config.yaml
arch: "ecapa_tdnn"
model: "sound classifier"
dataset: "Morse code for random letters and digits, with fading, noise and interfering tones"
train_examples: 26041
noise_aug: 0.002
time_shift_ms: 100
n_mels: 64
hop_length: 160
input: "mfcc"
spec_augment: false
win_length: 512
targets: ["first character", "speed", "tone"]
num_classes: [36, 3, 3]
norm: "batchnorm"
activation: "relu"
depths: [10]
kernel_size: 3
stem: "single"
widths: [384]
loss: "cross_entropy"
init: "small_normal"
optimizer: "adamw"
lr: 0.0015
beta1: 0.8
beta2: 0.999
eps: 1e-10
grad_clip: 5.0
steps: 9500
batch_size: 128
epochs: 46.7
lr_schedule: "cosine_restarts"
final_lr_fraction: 0.01
warmup_steps: 190
weight_decay: 0.3
Rows from block 4 of a small sound classifier, named by matrix and row number. Each number is 500 + 25 x the weight over its row's rms, rounded and kept within 0 to 999. All counts start at 0. Numbers have three digits each.
After each channel's rows are labels from the 100 clips, of 14976, where the channel reaches its highest value: "strongest on" is what is common among them; "peak on" is the class under the peak. Only what is clearly more common there than usual is listed. The data: Morse code for random letters and digits, with fading, noise and interfering tones.
# c30: last pointwise conv (model.blocks.4.c3.0.weight, 384x384x1), inputs 320-383

c30.256:471451462455538460453432510476476463479486480496503565553529504490459472523504482452511492502490522502528499466515500475473454473475473489510518531488475480520595501527478503503502500516520493
strongest on: reverberation
peak on: gap

c30.109:515488527461507476488480500495502518469455482491482508488496500461485501501451480496487486522492455458500449465522539474515472519502436544473514489483506477461513512533464517494513530487468496
strongest on: speed: fast; reverberation
peak on: gap

c30.46:487479466521510493524515463467473469523501499488540520536471467543501479481519507521567474476503518578512479507504440573485467487492510471482476530543508530488528471484500472520477467500582460
strongest on: reverberation; speed: fast
peak on: gap

c30.38:543546517519478521544499519515497545510553550468518584493483500518553488488565502518511548510485528487496494529524498486521538506507523503503530534571555497529529499554555545528501452540521512
strongest on: reverberation; speed: slow
peak on: gap

c30.179:523527518510484514489514532514493511497525527480508526508509498527525491467621488543503534506516537484519494530535459469546525488510523505490513571501540519481495512531555496504501474494512536
strongest on: reverberation; speed: slow
peak on: gap

c30.13:530564527527422522465537497511507555505571462468513502522475521533519545475548482500478541486485515527514496507501452447500519523499548491522513530540549464490474511572538540450497467535503504
strongest on: reverberation; speed: slow
peak on: gap

c30.293:493488465490538499482506512479454483499504470493548531587516527543485476450525460461564494474501534510545480514518515517471489466500433522527517575485505472517589514526531496557476481492538524
strongest on: reverberation; speed: slow
peak on: gap

c30.318:518504486493520504530459498534506480527530506509501527496491489461518492494535521503515525514507535492509506496535525508493520518544502535494508535498536492520518487477540512502523517529546466
strongest on: reverberation
peak on: gap

c30.368:457479483560490508574485488491478493520505516469485485501482472496488470504504523487496516510520496503490539486520498520468494505500533477483498507493491494542497476449459479471485510525540516
strongest on: speed: fast; the character "6"; the character "5"
peak on: the character "6"; the character "5"

c30.307:484522504495569460494528418499526516526520521533514495507440535502485540467472471441488499427479517450517491499450478481479481468516504477523476521484474520494482550509513512513514497476498486
strongest on: speed: slow; the character "e"; first character: e
peak on: the character "e"

c30.206:504478498517558512518494437485504466542473524520533509510439503531513501479518481512524492487514530526537464496505466540480486475520486499482473536507493530473533504509503503513497473494554468
strongest on: speed: fast; reverberation; the character "n"
peak on: gap

c30.28:498496498522528517516473501560516473520514499522482525495523501480500505507515527528499508527553534512500504504521529543498503529512517532495493538516521483530530505497522477509520528549514513
strongest on: reverberation
peak on: gap

c30.94:503473447532518553573473500526483459492496567528474462485502531424467490484453534513492515511461528476516569492535504486469507467469509499517455497497475537513501518429502476478480523495499533
strongest on: speed: fast; the character "6"; the character "5"; the character "4"
peak on: the character "6"; the character "5"

c30.21:539531507604486541548498512548516505555536542490466518548484579494529513518509539504470536511516514446518503491554516503521533502506495518594503523548518472503520493514495521503497489575475556
strongest on: speed: fast; the character "5"; the character "6"; the character "4"
peak on: the character "5"; the character "6"

c30.266:546486485497492508511528474518507504479512500612596496487481506491517567509484498459536512506470470500483470519459464479421499480515483533496488501532514558469485509520551508460488508531510522
strongest on: speed: slow; reverberation
peak on: gap

c30.184:492516499501561451480499474506495483512476490508490528508496498507510487491517474502504478476523538482546489503526514546490486482514493520474493593496512484559552508520506477549509486504534463
strongest on: reverberation; speed: slow
peak on: gap

c30.338:532471501476503507492481508581492501482513494526524487545525493502501534535548510460513481528486519441527462514477506455511531496512467524526532526495526488476538489521554501504466557518507495
strongest on: reverberation
peak on: gap

c30.265:511526489455491495483513440523522508473496480566548494505533463481522605517470512507534490485420483472477467510484499497447499508502474505468518510495528537474508476529545490488496535533509516
strongest on: reverberation
peak on: gap

c30.101:537514467510480493491521493474498501490504500480498509515495508496524500479505465549555518491521491533464468499543486508518486458507470472508539494483504529503466454504520498553518487492502502
strongest on: reverberation
peak on: gap

c30.244:482503511481576470499498464485471511554490496553545577538504543556489519499487495446480463471470550493481471483489571481456495482495473518529485530468505528490550566536537550551475459500514498
strongest on: reverberation; speed: slow
peak on: gap

c30.48:513512509473516476512497490488510506510487488491472495489524503482517470491452502539506482507488484509467499483501500513518464499541459499469529456496491512510468451470489510502519522469464465
strongest on: speed: fast; reverberation
peak on: gap

c30.288:494476514520491443465485485480452481505462454479516475534498472536501458444460473502554489454512444564480462453484494521485467505493482491467513454509460521442500472488517502506468514498491481
strongest on: speed: fast; reverberation
peak on: gap

c30.347:485470491534486483510498487466499511489508493497567507529498452511521497520501491548541470468517493590512488503484463554467486521520514468459514529583526538548500436509500490555520497494503504
strongest on: speed: fast; reverberation; mains hum
peak on: gap

c30.155:543472475490516509468502521495491479482463480469534464480530450484496469520491529535553456493483448561463488526495525483502513484545477509454492513549528502505487468493501490495504476512482521
strongest on: speed: fast
peak on: gap

c30.19:496483488551491500547502483484477474507483515491515507504519489511494478488516511518535496487507516525497516503524465571488488502491538495501484509527506526530510473492488498498471447519554506
strongest on: speed: fast; the character "6"
peak on: the character "6"

c30.315:494531470505552555601525496485504495524508608529490442469500518474469496480467528468492538509468533504522566492499515470459509466507509535507449507492444540492511555469495467476503511503504487
strongest on: speed: fast; the character "5"
peak on: the character "5"

c30.337:531526532522481508521515503514504542504544533540532497519496513511524546498548517523519549503512509529506504525552460491490524507554546498510519535522532533511479502516621518458501481503550502
strongest on: reverberation; speed: slow
peak on: gap

c30.160:512516473510495504515502495504509489485511457484521481503494496487516474498523529474581499529490503475491440490516468593481470498536484495497495490516507475496481492471497478498489485527548444
strongest on: speed: fast
peak on: gap

c30.119:493494478515497522548510510504508508513514546480471443491504522466479486512470538521467492507475533471516528520558545497507509506505510518521460483507506477507517469485451467474507527519482507
strongest on: reverberation; the character "5"
peak on: the character "5"

c30.79:560536505514484523547468510500507547499565541490502554523460503496565488511568533524513564528495527515477499536523500520507538504532509535502537538535557487512517469508550511520493475549516514
strongest on: reverberation; speed: slow
peak on: gap

c30.29:489524504494609482477527443470507513582501494512482562484447512523494507513509488450466463472479562462507469495451559478480496461516494499495459540466503502492536572511517547513517475513530435
strongest on: reverberation; speed: slow
peak on: gap

c30.210:488473500466511508474485498495464502497483450465503528528507504544521488526501490581477491539546490572530469528464536504488457506470477499485506525506456519519543454498527493523479535513497502
strongest on: reverberation; speed: slow
peak on: gap

c30.301:511496495514551507534513485511522484562497510466469543507500514500507475564527559491463481521463549480523501502540581483496524488525483546509500525450521457516555524505474506525529514524537458
strongest on: speed: fast; the character "5"
peak on: the character "5"